{
  "avg_pool_shortcut": false,
  "residual_init": "none",
  "nesterov": true,
  "lr_schedule": "cosine",
  "final_lr_fraction": 0.05
}
Rows from block 3 of a small image classifier, named by matrix and row number. Rows with one number belong to one channel. Each number is 128 + 32 x the weight over its row's rms, rounded and kept within 0 to 255. All counts start at 0. Numbers have three digits each.
After each channel's rows are labels from the 100 images, of 14976, where the channel reaches its highest value: "strongest on" is what is common among them. Only what is clearly more common there than usual is listed. The data: dead-leaves pictures: piles of overlapping shapes. In brackets: how many of the 100.
# convs0: first 3x3 conv (model.blocks.3.convs.0.weight, 112x112x3x3, each kernel summed), inputs 0-111
# convs1: second 3x3 conv (model.blocks.3.convs.1.weight, 112x112x3x3, transposed, each kernel summed), outputs 0-111

convs0.95:066166131135072127127153113072151123090092120109108161060154097125140100152152104181093130133064153148091134046147083113144076132078171091097070115106143099142088114117174099097109085161151131109159118131147156116134120133090140120081127146126112118162057117118127084146138118111079082092123100130136174097122094025164127102146073134123
convs1.95:138079150113135146149123107132093143126098110188123098133110119141139106170087136139127161082122116173209108105148155187156146132120097085176114064089099154136183086198091122141134088103144133139142118133163089102087115083116113138088106110110112123022120114110105158117083084063138116094164122145190152119084092131122096072131157077084
strongest on: vivid (41); cross (34)

convs0.40:097133124140098157112089138095098118143135110087110120164123117111087105115150135100119066132168118122070138197151109098111125135117052137124100099144134124111100095149148103098118149095081134164160254157152119127111065085119130113098140113112120145092104135098135155133110117124107040132173060136162065094139104052141127085150107094069
convs1.40:107106118136142097114140159174092153105128121074102134106170107124102120126095043141127130116148155132179155062113142119170097109142143125097196135140148101142124096111118110066103064111063116121139096065151123131147093134141040072114140121113042161146112161142101113135069104153170159106079097118089137093070118115113106177088161158098
strongest on: large pieces (76); vivid (35)

convs0.25:101084111119089120101105086128144114120139161143140148165106133096072094141092082075145082122157103105174087087110082140111115127156136119126080099100071136072139098107111157173094110099121113156118129146061136124082187091100105113090119091100138165080090123163051096084089131131093176083101169140092118117151077144084097097048108156133
convs1.25:160153077145116124156144114084154087185131165131147098161084167110112133124142162126107132145117122143056108168131161121168146113111151146143141191069128125140110178099126116052137121188098163117119130121106185125148215133114147103155080111096127142128108189118146141119091066147091163176140120137138078228142160190137134148152123123190
strongest on: mixed sizes (89)

convs0.107:092083157090130128062122117101100115114112159117163068091112153077134110123108170095143133190208086153152076170095124131102108130117134127107123168212137180164131120125116163167087148174086093139118202127081133105226163163150121121132117116159144172123121131110075105140109153130144139093099119192167122090094175122113134147097134146136
convs1.107:086146165118134101096151124110156081097142108116174141115095085099114114073116139103102102142116114067078121137089106126152098093130072133142139140158156088130060009120153113138149138111118107127124104092110122168109120215131122090059125115224122101137157106156127086119167096166128162118134145115086126161073113094073086109114093136136
strongest on: mixed sizes (65)

convs0.97:072113133181119107200105156094187118082170159115123091131186138115146115162129138126124113101147141163179044115100104126087143164111166068057088084110095126117156086121142089119086123101138138122073192102133118158093107088092098155077170129119111105113134146116129092131150115194125072113145148124144119140107141084202134109121115171075
convs1.97:104133111044141118084115144120108111091142026127090137118133117123074127119107122138145108107118109146099114108123108136132137084046105104093111165065146098145142095090113168125104113113108143077126127102143174084129126094154065127114089161220139141159128135116103120078183087062161134130102054136097130106105132099073122127080067129111
strongest on: star (27)

convs0.58:096098150130083123107116118164161127156090088072106144171103116132115102132096121106130131114161118099112150088136122142082094080098142131140142143080207074175112131114140120175203174146184110106136078109051081152226112171129157083129109142116187166128114133116133122192156154140123129157093101085094135146147130079084164096140112106089
convs1.58:147125106149119205098185152091172141089151096069129123080135120119198102086142117123118134088078124178241146181137148144160113118085142091184160105122148134150144106186141145137110095092052176157102151166168121141123141143101139170132092101095118171106088118117133110128147094108134123103164124136133091101136114175097095129119075120066
strongest on: ring (79); small pieces (66)

convs0.67:097137055119102174177082153054113112148095117119059089153092136125119169125097145155139097072112088110089183082156103126115141161151166077070124126064115136174132079083115124159138120151121153176129111150146122155080123153090133148150122120111097114104097136140111177101090079101077073060124076101208114139140127104142114130119116124154
convs1.67:141109118116176203108094125115115115118144162088114132127074084125086099141091103175127173089123072165148070071169117145115056140116139110123155071100114142128148097121190151087149160096117175135116152136108088170142132096087149072146112121128100051125191081116110146115095158123128128153055169178170116183130128157139146111136094170096
strongest on: vivid (32)

convs0.31:136127108165117112088101113137147059216121102156152088058107075091045152129105153118087057149143146126108108111129162091102097115097071101121166097135121093117109105118083156102128068121100140071110120135127083162146138103119131157171106136159137103072091108117065120132093118118139150079118107100149085112139097143124129117033151127076
convs1.31:123131115088152097081119140090202133188133139078098124106110145118125111098163133119168065143095151158073171075095135165117108094114107193126137161106116097126103120125163113094091093139118104122115100067152172080099170161133159114148211088128106134203122110096167103136107112173176141139140142192098122167124106092165115172130173113190
strongest on: mixed sizes (99); gear (28)

convs0.93:138094096228137154106157131116108168135105122101154116169088142137112078192099107146121123120091120080145151152089202205118146126128119129099112149120154106137151138124098114187097152086122154118132058178139126090132131144119119136131082098170161125054128129133180126090108179147091123127152112097173149172100053096070105084146179153122
convs1.93:092128117113129156137082073099132143118097173139143083163071076162175114146112075103097078159132169143123139097142086142090086095134092060100109126161103128158126157151145153088131090082124131073118142101075145064111118094164131078130126188080129068098109124101130146088107120129036122117072160151123164189185129096117129142139108115142
strongest on: star (31)

convs0.14:142127168103090146118130103183040131113117138140123110135146171088149136120115112109159138155150124164113088066130084124126091169120143190106120096172112102085115102150168218137177165120146116096158182158080196142130138131105158095154118096121124142193102095137122139103125107135164051134135155160145149134154180170200151185187134133150
convs1.14:124145134140145163113160119098154097128119156055168128131147137145138103155112202076105166153089124166151106106115113114110177163141114116192119127196074161138151125126157091102122124105120123186172085104094128093144101130093127125110057094090197162057120134103112146150112118103173130113115170079161157137122109184079095066061118119071
strongest on: large pieces (67); vivid (47)

convs0.49:078112126104099128101102108036125095120061126177152138120094093143092099151115077037116107083126099088126092121111126128177119120099078118072095132123086110103102078159167076099117104154094137135092055114113162091137093134127113077131053133114085169099080094121084127118123128107083116089133127130108120160121134073092128098082113120102
convs1.49:142124079119105160083094104127088128117075135183111103150081134158187151172113125096113113140117093146146177116094136048077148144208102149144125146090137096128178156085134134172131100150159205154146119251108125083109093132146151115107146161071189093135128070120123136126111100126133091137128166134149117181137134094139117129147151125157
strongest on: large pieces (73); frame (25)

convs0.9:076177153089104190161161132100100074110162089084092108067139084081086123096093144145111092163124113133139106114102047144099150091090102092137141143163108057117130113130040112131103125114121105080155176113145114128136116125125144137093119143082151091142129144177067080131106152120048061163108116103118081125103106097152142125173113122132
convs1.9:186123130222143162139159186118179144100151137071118136114116106114153089093073115114121164054082070163179109078129104125133159156113158109157124103105114212141101151080117110143105158125091144161151148120175128136139135111091064101122104112141088106145130097061129137129132130132184149091129126104120174120089075199140137123085094108153
strongest on: ring (34)

convs0.3:170161099110150165092148093155161076185138152139129161102138112083149123157132119087135084101114115186107155150160084113151161141104110132141185136100066112152141145119148161132111069135175108090076147160141111176087145171075164190143171134129108100167107061173133083119124084121087166159087082121191107141109137165060096120101139088149
convs1.3:074121128109128090150168181126090132176121161048125125062134087153086122105067181142122096128087153131080062105113163090109143150102122119126208146125156071111090105111149118120128175071105177056098141071171111107126131109080157109128116154178095083093083100126146122119156129154103144150136138115133092091165142109120101108173108155087
strongest on: flower (71)

convs0.6:097155156138157130120122095177120121178126128117182142118118145136126171147147151156134178138134085204133065172092175142109207096123138047062171064133120110165093134172158098080151084152152174088121130104148132181141143108164155122097143130141073082124134119097133156123155122160122130111135158132086120077095163098195152122131139196138
convs1.6:125072132114091162147165159119067108123145105129132110118130101090064130125182068122091081135108085106176098164051158159088195172098147151115123152137127086159115156118106040109097134076139132144129154114134143191165146151178098104076134109105145090123158107127168117100081116155139158113123117148127093113132161138040129154076115141080
strongest on: vivid (34)

convs0.64:216080107150110182149136089123104126195128141106115064168126087069147202173108107098126149127136151162233094100164140177145099167151123190158100144121112172116181147127109151108131104165086161164089136136150130121155153117156172180131074116124150141119117146111157178157098173118134137132133122118157120152164103163078152137110129126087
convs1.64:072100112101133074108122032090080121171150151160123102139050099164108148098101124134126082145117152085112124079099113116093099101178111099123141163113112102107133101078163110124129155140107058048120129160029088132112087104138056048178126107142141125149105175139119127110099136159103138141154112085135140170123118135134137141146124137117
strongest on: star (25)

convs0.89:098110127106119119092027076107109127127122079117133124136078089125122119103087171102112164111111163100081000091143147087125149144063059118052122120101077128096142146164149119110102129145104150077112083124116117115136087129145154110080177082147100076108102126137114129136111137107121126113126092119125098148097138100102136066131100150101
convs1.89:136078103121110119164172115093129126136163102107087138129159134152165132154121082168154052083111079145219143136085138200176111110121178142100147134123143177133152118184113136106095092090170113143132101145155113106182131193121120145135150116165061136139177138138173154122146087154157122120064141150097054117102117089073125142104155070132
strongest on: ring (37)

convs0.38:135067102072146115130086058076031111112118133136141047123162135107133145101091202128095161077110097131134094161145134080115098116093157135090125128130078107121144089109094123124085129167076123088102151112089084111160137125153100067141088069143135086134101117160138112121103154104135093101104066135177141085090136150094124152096103113168
convs1.38:088085103107151133143116114103145094081148167159225164124138160129092137116151214108139085126128110128149119161147107086125156157148130121155156108158121171121074142099199185174080161103168066124103096099090112081133102114142139117153121150135177125151173189158082118160145152154130099128094186136134059088083087169135153145154133156140
strongest on: vivid (35); ring (25)

convs0.100:109096103177157090116155053106116149145134062111174113170177136054118061127105143106121111095104105101161066164069108114126118094074192069102132132094125117091157088092130124172162182157151120142113066122086138180147089067161135113132104157107128132150091143096140076134112113124095103128176121117108137119097143139191124125092134082132
convs1.100:169083147131156096125124141070134123137122110101111105074177123106139101073139168082128100068140140155156173072123103099131109125110093121176114125114064148100090085050155148090102086125119154082131106070151146103094118142132071106115121164139164219127130179113102121154138078092197123141159078072168113116103100131108146173106100120153
strongest on: large pieces (75)

convs0.12:066174146120169152078165200145107101074139185104146181128140147134119133121097133107087132077110079089149082128089069109104121112145166158119130098123126099129118143166113055109138068143078177139124104121153056162104086092126133173098183150088123155147122096109065083114164074094134080130122108124127095102103122106086141072131105128111
convs1.12:151107152081118075169095133117082157132120074173134099110145123110065117118151172161047120082093157108134145110100199157129183160069082127161140131116127095148080177099097108171142114069142156159191095124074133108118098134110083120116160148141101097131087140111084113078122127082114187137134131087105157092140085113123104175123153094077
strongest on: flower (48)

convs0.98:154087130148121131161079186063095114122124156143168109085113174128147123127084131143151127092171089092148085142161082180120121089090179127140140119176138179119135113060091125146089154096167107067114093146081161138144192186103076166117145110198115138136142120102119125170131151121111187056113086142081139091169126095102135156090156132126
convs1.98:153157130129102103121179168136128155164129205135075135119128135099127133157170190096179109128140116100050135125093102094159107094172160124097087079116150126105203114115169098142124136120084111131131100145127152114117186123157147135114078123084168136096112085115185091155144126125158077106170125120093079118176199079170053122164136092157
strongest on: mixed sizes (99); ring (36); gear (29)

convs0.101:089132170120144127189138186151127196105171132152186137166113115132117075131148141146144118141081123112109065142147117052139165126090104101133068142158155138142126137123143123129072120119214153096164117179097130164127116122198156165083109136136165131076136151180114164162173113082179041112144186113121104115090123151139105122158151151136
convs1.101:103122124129093132071131101126157081148087100041102123110176152086102090169145120135109133089098096123100121103074120115130091076073105105131115098122166146137139097144112136106116116110081155143140139075139133096134080127040089100125075118068082125115122059054116125095094119118130122168078087125090124108108142117124119085051112106060
strongest on: vivid (33)

convs0.42:114104106155188135104104143084090161116130101094140189169200107104120125140119111123147078133155169111126139153153106196129095118127075098084112099117175127122099134163138116105162088120081062090152190121119111112153124088130097052099083119126096155124143158113158073151130088204064111121158144113148089124089131083109085071103108116075
convs1.42:120126180095149031107143076114081146121167136137078102127128073102107150163096170135137065099123122117089177039115072129146136106160155140070141136093097112093138082100140133135123092151131102068121172099135099102149155128123066095174140124163161142127125160136090117109126100115147127146091076114071150141127148118137133178121049190110
strongest on: large pieces (61)

convs0.53:193077135071182100152128105115093164184125134111136176092142115137115166138097107112141150115047057099113126168145103099129188099214082154161078100118101157153084109103115144134104127153136139110101136156084115081114159134152098099110061110138122102128126085144128169087115122089142096127176096130131160134086136148179065097074104166137
convs1.53:107104176134067079125067094112125099150115149153164113171129115184099101117099138127177053113172142080089129115067070142084093123107097102107124137127104068158051062133079121095075096141086140091154145084087111077142125131098104094154164173121111138148092171120072123128132142118094118138093181123105111129111126112157103160154135179121
strongest on: vivid (32)

convs0.94:119098121100109086129081111124045069152134146164103111079133138101142180125072117083102077129159116104046133099107130125101169135142121141151103138123128066111123100095097116080095181077114096097090079100101136136139074104164131127113100100091173185125130100112103091122081058104102139125125179119127111130117179094153117051068124110129
convs1.94:121161104084123133100158194109215137106163110076139205108106115129189156123154104118159082135118147149207159146088152114159109163107132217126131126095123101133138111179124113165104089064102152108159125119123096119100124176086134136142219136125052100154080117117138142152162115122132141099151093136109147175121125114135116184154141110170
strongest on: ring (64)